Rows from block 14 of the encoder, named by matrix and row number. Each number is 500 + 50 x the weight over its row's rms, rounded and kept within 0 to 999. All counts start at 0. Numbers have three digits each.
# dw: depthwise 7x7 conv (encoder.blocks.14.dw.weight, 128x1x7x7), a 7x7 kernel
dw.0:543487489516497586528519539504488518502479542484540506498561510578501568626541606543517516600513590579526477579562484553533563524509556529603492514
dw.1:501523455484471463527469490450448424471481475459458475407496447520541516686483487531556543463459557551588530535609541578522471477519462486520475473
dw.2:497556502504505432494515532547523491538517398472460581506471466439497467420461474526447508466398473459379487502352513511461536497473406444438502476
dw.3:519479557531487470496491446559466481526496524455506467525482490519477481777461462476476488495479554495498486510461451501562503512464491513508500586
dw.4:504543548537502514542521532507520571467469517587517500553536530492526581712564524483528489551627527532467477541542517547505512515514502499554549526
dw.5:508481503535533554569511553517528556585543540537556428510518548521570535454483479560530514529458524496586529581472550532615565555541492589570599479
dw.6:418422490501489463450459475433451470422503444421482394477442462508441502604508440561500429498484468466564496450512465419453569483528553557558540518
dw.7:444489563518522430421512467539538542531415638525505485482545414535532522451483551641446449458443472497447476454458500503449521490531492415510477466
dw.8:511479473447528436515506507508550506519511481471496562558532477506537491763483493545554507565533498540517393497482513494445507502479490487498462492
dw.9:615551532536505479525513434493502492553572456481448385498481491448432416435535518577464491460390436483519519455517497488527589507459472424545561481
dw.10:522545550581415458517548467491541453501514575487467461404461495526445519429408545471585397538472521542450499421477537497510470536440401508467466439
dw.11:507449468558574491487517505574493481433563488541478529530435534403474513709454455455556498560507503495494478483539433442492453484523447455493487475
dw.12:429465410447536504458497479472449500478477456426362489486480455485528419379456472471438436486434484445439508492417468495518433467534492454437478468
dw.13:468530566585561533472450449572550509402480577535449496485505430466550531635469481515502505570564467454520507524520555449569537534545549549452427506
dw.14:472495517432450499539486564608479497450495523600532366496567520525492488516543560466525495409315490506522472476505459473512495523533513478510459499
dw.15:482464473513525480526485465500588508490526495527536572567540535490565544770553546511507483495466552479505485491504494508470475461486477477491485499
dw.16:499534470512484472499495465484516488474435472526562581482502558492481484716540448461524506547607422430506538487423554472482534530457539507481472510
dw.17:498505476503530497491544471465473571484469479570532670546483511513486656461576466469479495444474454421425483520476489503503479501508501473521401416
dw.18:504537475471466471497501508436539462462508504538495521583483501492495440722487397555500517432575556515536523524422532489484542512554493535488491555
dw.19:523494520528544504559507533509535505578538533536476536587599570464550538639578613501540570536511541568549540596503519563541539496502504506502510502
dw.20:447468521477439494468444472583535442406454461496539563531415442449448540622571456476482386485503439467471475462464506475530487485423415503512523513
dw.21:438446404528523478477513539496451500484449452442482376571470442475472438536490435413454494475507465400415486516483486535486491445394483492418469455
dw.22:452487439458493479471520518496518555490445551503503500481512482426468467687467429414499422488465566532542458466469598531536497488452491395519520457
dw.23:525489526462492502519548578495494455591479516474485474466509473502456403481457421384523465524462569517608473581545598526565593526496504448564474544
dw.24:493524440509466480525462494490475510504497471497510510477430520482461474781499500501498489452624519477504515507497476509515505454477461513470489491
dw.25:421529534485412474489468402391574428522514475433426410485541496532446392521500515541507531494512462431536518528513527510438524536427495444456423497
dw.26:504547483532440490480574489504415383469539565483451359404467507486464482447470449496508550485547501462503506539470485457383456510498406506468451539
dw.27:495494518419516459556523492492534461510500558555478525464480438490545738498538450443506497481599464457520513431517458437484466490520506486491530492
dw.28:510566568511557514543484462530474541525502519510546505450518544507469576680582542515430472502536530492476541526494611557578580472453541486524529542
dw.29:508512495482496537514491536468491476474507484469501503528510483487498535777486512514477525544578508445505496478575585507465507468474491551499558531
dw.30:510492478433496491493518482454490452466461512537498351419507464495503365410372506470507489457414423467440471526467501470449462482526503483532445471
dw.31:457522535463505496457509592457362450509543500560601521468523570538525495426543474470505554487643457462558441571555503458442513489493496496484463466
dw.32:517492526573572541479449419553505592540476541484503479591502511512436515563540452537409401486509494444526489509593502475483462478556645526457515531
dw.33:488526456446506530487515483455478500501430489503493537478475513489491500808497518465547513528512496493497516484488476493541495484489519511517497469
dw.34:459499475504474465471483501455434440566525517489539441572565589485468533644552539562469481542511582644530492462518553555547486491496510480509476573
dw.35:541511541431509499485495482542570489528432530568485566469396437459490582635514512506558605498519472518515524568457508523431469512532575480506437411
dw.36:475505546422462485492515475551536489532526501458432437389522477503439440433378361488475532552433379471514537527556514512487513456510479473515536477
dw.37:514469480474482483515532498559471490570479497527502514479556433502543589734455484513514494588540462513406497509575457501434489514508513517494497495
dw.38:496500484481479499498476484467476444505480478482416367406481474457474388401391481473480476407371417486474484491440489453496484488494478479486499496
dw.39:506552468508533462478534506509483493524542463486491447460527501447542439687588523494476540602560476485540517510571466436575576493569484435533489549
dw.40:518474518472486478490467579527509481434512630532532423500488567547576467551499484492665497523428511487486626564589478524506511507508500525529501466
dw.41:495416498601532513501428518509417579445456476573476479463557488515519454662480471517536609527507591531486422486568474483511491475532485492474505508
dw.42:511508493472423512472496565499449511492532452423475421439493515423542499431463571492437423442304432427501495474484498511512523477510490526563505486
dw.43:431447485470542514467534450537559550533535511552566602559499507548530539710536536473506554571554543518509494479538560471475487520520484462518470508
dw.44:450468508441497455463456574514461496498547484391504615480492437504504529535450431475446546380487446478505467507485463444403559432510417460451528448
dw.45:502510474513510485512521498474438509425495505508485423479501543504523485787506489497484483513485462471493474509514493497570457526492465534541475546
dw.46:530523500530475505490504507491554466480489485491480476494517519474514489820468520480490489484530445496493482510492512473500499486523504512515510516
dw.47:504476502539480526487575447519545348505482522443523545457574560540475528518346547490527462517532447512471543434497508419577474515416491530445486493
dw.48:562544494431505489443567520576395397553493531447436374483464539443489528544442484527472497435460505578546477523479551501455487504483488587511418487
dw.49:448465499468497502487500465501557594491496506512544473512552520495505570312655546477475523546557531504436515526574578547530524478508496488514470537
dw.50:486540560500479484482451478408425467533529474501444534516574558441416411480535450487499463428533474497626467477482466394522521504516548545426593465
dw.51:529470483515490472460482530433447409439483488446410354383368451536437434453499451517469488461456497488500555461479523524522498479472551527509505479
dw.52:438509506498496472488517522505521562545509495456483485492465526476483486441456513519515532507245451535561502432417425489514464534519551545521512494
dw.53:526482494495562493487450493501480612529503496604421428541482554524519427462480541556519498418377493476516570529577466577492461480466394478549510456
dw.54:498518530480511513487565530454472465496493492625482441463496502559672507491434533469540502450370476458504414465522454487483505453433442457471551511
dw.55:590507517460480488516490567515403511500462476504528526554509420480505540430533429499591530458470601632526457516544537463450537536443388458529506527
dw.56:501503492487496519504505508486498514495515465535457518482488487468520494819485505478512504481497555463480533475509547499478486475482490520485512518
dw.57:506507511519522492505531483518520482515552475533533461533546521519494510777538491465534508489497571540513509479517552524545558587484486463527522493
dw.58:539601495538467500557542445531507528576541484451380437433514450436447477434556479480558484486517571562524487503500502585474513471596578539529503581
dw.59:509495490502475484505492503502440473489498508481459398387461468427532371412397502498418422396422429492524491512445446439475479500503462504486507510
dw.60:578588548521482522444539520463462534425439569404462348527522500476524486495491451608529407465461523465509512489568560540515521556494515522538492539
dw.61:519509496519505484508531531484511471496497470469426374369464501502581455479500520505452487432343411457423520540501524569525538474537434543545496520
dw.62:456439490543563500553454465531412439465442553543538481477480446556425535485569475452522467555559497433466540433542409494474514455466433436512373496
dw.63:526523430471521566456475505495463447451519482417503519448473471499485444749511445505541438551529499480466459506483512525485526462469519479519529450
dw.64:432488481414466493456534551435496529560535471503487476506451538472580511473481478508511444523405366481648477438491435531429529518508408469501513502
dw.65:465509475525488492496518511519490474511439502569502528469514489571576573753536504446498587547540483506497499492545531457507487496504472447549513485
dw.66:477471499489487506500519464497498504497497512425390385453467483492540427364508528478477443400321452514500495534442475474521468520501513468492493494
dw.67:477531517390506458483504450478376517430508540476472424414465509534484472432396431446484455506496419436499492450469478398428460535478440479490491487
dw.68:479506501404458468503463380443456489483386507434450459475482476457436403458407481475469472469435501426436505494471486474474430459486450422486460449
dw.69:524481507515508508504488473500464481458500471538505463473513493574570537747531494587568514575500505489506513570491507474493509542549590501478516533
dw.70:505510494500495510524497496478503508509493491506488524493477499527498527834522484505509526478492521511491478485486497463488490508504477492509500477
dw.71:484500518566509467521568513557541497469464504463521529556521493456542560665518654482496532498538547571467502475554581583499472540513483516514413487
dw.72:531489489453454544556464435489498457439530453396419447466422456516547518607492486432507554576499441377439471538484469457486448503567507513441479466
dw.73:468437474540448479492555484465510523507506527455541595583563593550480569571503581566529496517600522518539430439443472445485598548451465491481455448
dw.74:499500530485527539514545425544577420530446532501487515363599556493485602463445469563549494549581507468459497459511476440513512558425491505404521529
dw.75:560529553557530536540511519522577532538523471517493539479529532549511530731513540549582498533512495571520512525517558524545528526537501527571541537
dw.76:465469446505496487551490459476404475513505494553505446503465488501477646723569512526528492513600510485508501491525515495502452481486515513526491459
dw.77:500500454496474454501499462520482495480484476474441461374486477490516448336426476522463534346381433491481476524503514480445463500513495496514535453
dw.78:501498567542512473525517529552504520535464509470553629525512498544467548692522522535578533585597581528525517486539554530487493520539525514524472521
dw.79:492494512494459465503531457546525477422487459417521584553492523465512505752464458477498490391531453513490474500515528508523510506498496511488500466
dw.80:530499526420525555537512422484501519583528457436479446550568541417405496447545531532469416504493477587446498380519466512539501536384492496450522502
dw.81:499539529483501456557515463482465466467481475455359434626565456446452455429459370474476551529403451506485515508475438517544504501503557539498488480
dw.82:533537575479484523467493563500530577517522453366449524465583618419420423539490477547548421470538492503590478494521450522558494565532499498506484495
dw.83:471506472500474530496496471493452493472519521560467434365508479485506307353484557534495472477496463497507491470514415462536476482536512568518534519
dw.84:471473525469470504416525508492391490450472475550644465494556485468433620397530408469469500485494555474526572537563505484567480533501476482489456477
dw.85:519484487465484483476501498457512499445516486474498510506532451487456499792564503503451468499555529473490467526458488540474480483496534488469474482
dw.86:520458534466504475513473474474517517481505465471436430511506545429454301539403491517536521402365500563518435493487498471472498502517486502461501471
dw.87:463550468497453512470511414430459457514444509522521435470533481447417511479482478467458482476434483435528437537381375402513444417480455455519450469
dw.88:471508523466467481470550519506555517474513434438416394398449441511529509390560520563439429419533443394482470478537478471495522520468509564444488456
dw.89:494472523531581530527505472496442536513508420465521490576509508499572531527631445560453491480589468433494371449506538455383511501482535554547542507
dw.90:478489561462556529449426518498509465544443535458581492452560421437433493483469452512456362453539599599488537445443487507544522490535481422506468517
dw.91:519529507524509500574569515544515540582575497475529478516558536447541396594484434424524584366453506492583517487508503446427539512479470474563509535
dw.92:466492492529430511491533545567586443469500555440531505438463431524600613586488417518541521532518398448530536432541472427490484532521528509508532574
dw.93:466517561492482485514497480506541575594468550552570601529564526457602514607551587473506580496570535580525499554515569490533498518530496567555525504
dw.94:536531508473547554484549504512522488535446504531544568476512565563488483619534499413539570505495482590623451437468421527496559462424479492409500443
dw.95:474507556431514468542496519504569531517473489457490575577479416471476624626513518521439497549607499542486500482449611529592511500499551492533533509
dw.96:476456459480489436490499521436422416527425503447543525458463483492398510449443496455491424423456417426511508528467420487541467559448530384452494459
dw.97:446377515532488503561503467509488524563496532452533503507429613495504485614528525512524501550527517543564494473474581453537477484542613609581469519
dw.98:502557553512556505507512554558522514557538533433457466453487498467443447582392509540525493408503394426483545511419524551554525517459522627481548513
dw.99:526534460541502529566484569559485487506487500420590358462504471427462449401484411453478448422536522450460476500448488484557463521548549443546459530
dw.100:570505530549554547533493458562597621595489391478445552503493454511435520606526524446511562490529464468495470504462563473468555489484531517436444455
dw.101:481505501502481490505454476465461548493513516479521477476484416519533476650568542499504545538595553499401421534433420408422455503470498562582461507
dw.102:500515573484436538506503546489534513459518513550473557540579564517490519596513557609496501593611570529526513490530490502544459534499614525547611498
dw.103:549510495479529539484493465473478479512506523575517449499493467533599536761563543493487575520446502454472521465477480488514465526517499494508496489
dw.104:528477484507468516520465530480477490544467567483515397383500541490518527313501470477532456516472544580485479467453398441544455507521421447486503528
dw.105:543441430470494483484471455488454451404513499517552520625517506505552496482695500469493428539470521498586468469481432484509471518498539532543468554
dw.106:487527486409531485544501461484451503440549486463521539634578518520476574575496515534446564455448486505418514480576477612415441517494496546479558443
dw.107:506537502468522475532512553510481550446499484507557421515469488510547571403556434481467541536334627512489477500484398606523498513500523505520468503
dw.108:554469505490496510468487405519453535446467481445441515393557476460491428679526437479496544487636530494503485499532467554511529551464523508469504474
dw.109:507531386407496487474512475416473485518413493519482531507489479528364485500508438407492609552568462438509459423454499523504443414460488491514487491
dw.110:480489427479424420486422425477435470463522450485474451364495489460537435592465512533465507452459463505474518442468476479479554452439403426451497452
dw.111:535517536465511495495511407482532520445476479391455481453455476484450514580672539439473444515606453488493519443486557486515487492534507490410428483
dw.112:448506467531488497539467556513340473466492469548467389534512476462454442365448471555472508431412504465551461489430453529497544467484462507506475457
dw.113:494523493505507479468470507485475543422471524432453387404537450433435455428407474512453507496357488556510529455427399457449504499501504503476464506
dw.114:508457459469466509469490470480493451476487442396420656503451478481503428463493526424512527446580418491508428488453566504502532510524401406500528497
dw.115:478477514520495512488507491526520493508519472502517545516507474509493493825467468504512494518492485524510514476475508506464501519518495511461499515
dw.116:450472514530519478435520483488535444489464585569509471437488534470485492475330484430549547469420416568465510454500447452599444561498487462539487510
dw.117:485496526542483510490500551500452573514529513460431562664517513483477513674644511479476484395495514515487519504472493528515496515503473506480535512
dw.118:502401445461513581564555506459499504527559550535407445476520480575514476495504549400669514520452470474477467493538533493483456469414506549530462482
dw.119:578549539484467498487541479515544539554477524564519578482560580448457525627549485485496464484539488512498440500528395527437488586435391493415533473
dw.120:536525488552457477547506458486506542498481503493568566590487537509487612664587543504522491610555526529543568527502527483478459503511454486478582560
dw.121:498507540543450506576466473452378466426448489506472410528505545477485450401418403456518496498424512532525473529518369514567469452495482522544465489
dw.122:476500448513501412528545514479529522502474423425431431387473483511510464365380479541502482442375474451491501493478482548520501500509497424537476468
dw.123:436474475494520493488469503505512499561587428498468558515477544512565635644437572434509599537469457455535437504472452534471561503502457489451510484
dw.124:436462554469516458494458457467463512517494505590544406525397423484608551446518528467519627452495468477401439505509439482500467481418487496481498455
dw.125:537483528501482415492525506486379419436509495540379366405395491477471476408505480501464525516496470530558480452495499440497479497522558476451508506
dw.126:443560506575531590591487513552507546535521442527460536519496492509550487397539543496611571557471501521500532547573559591501526582566496512516522583
dw.127:468486524437458449448540478490418489489479422495482635476471478499436550601572400460494520494547444402399483500510477508417484501445478528482539493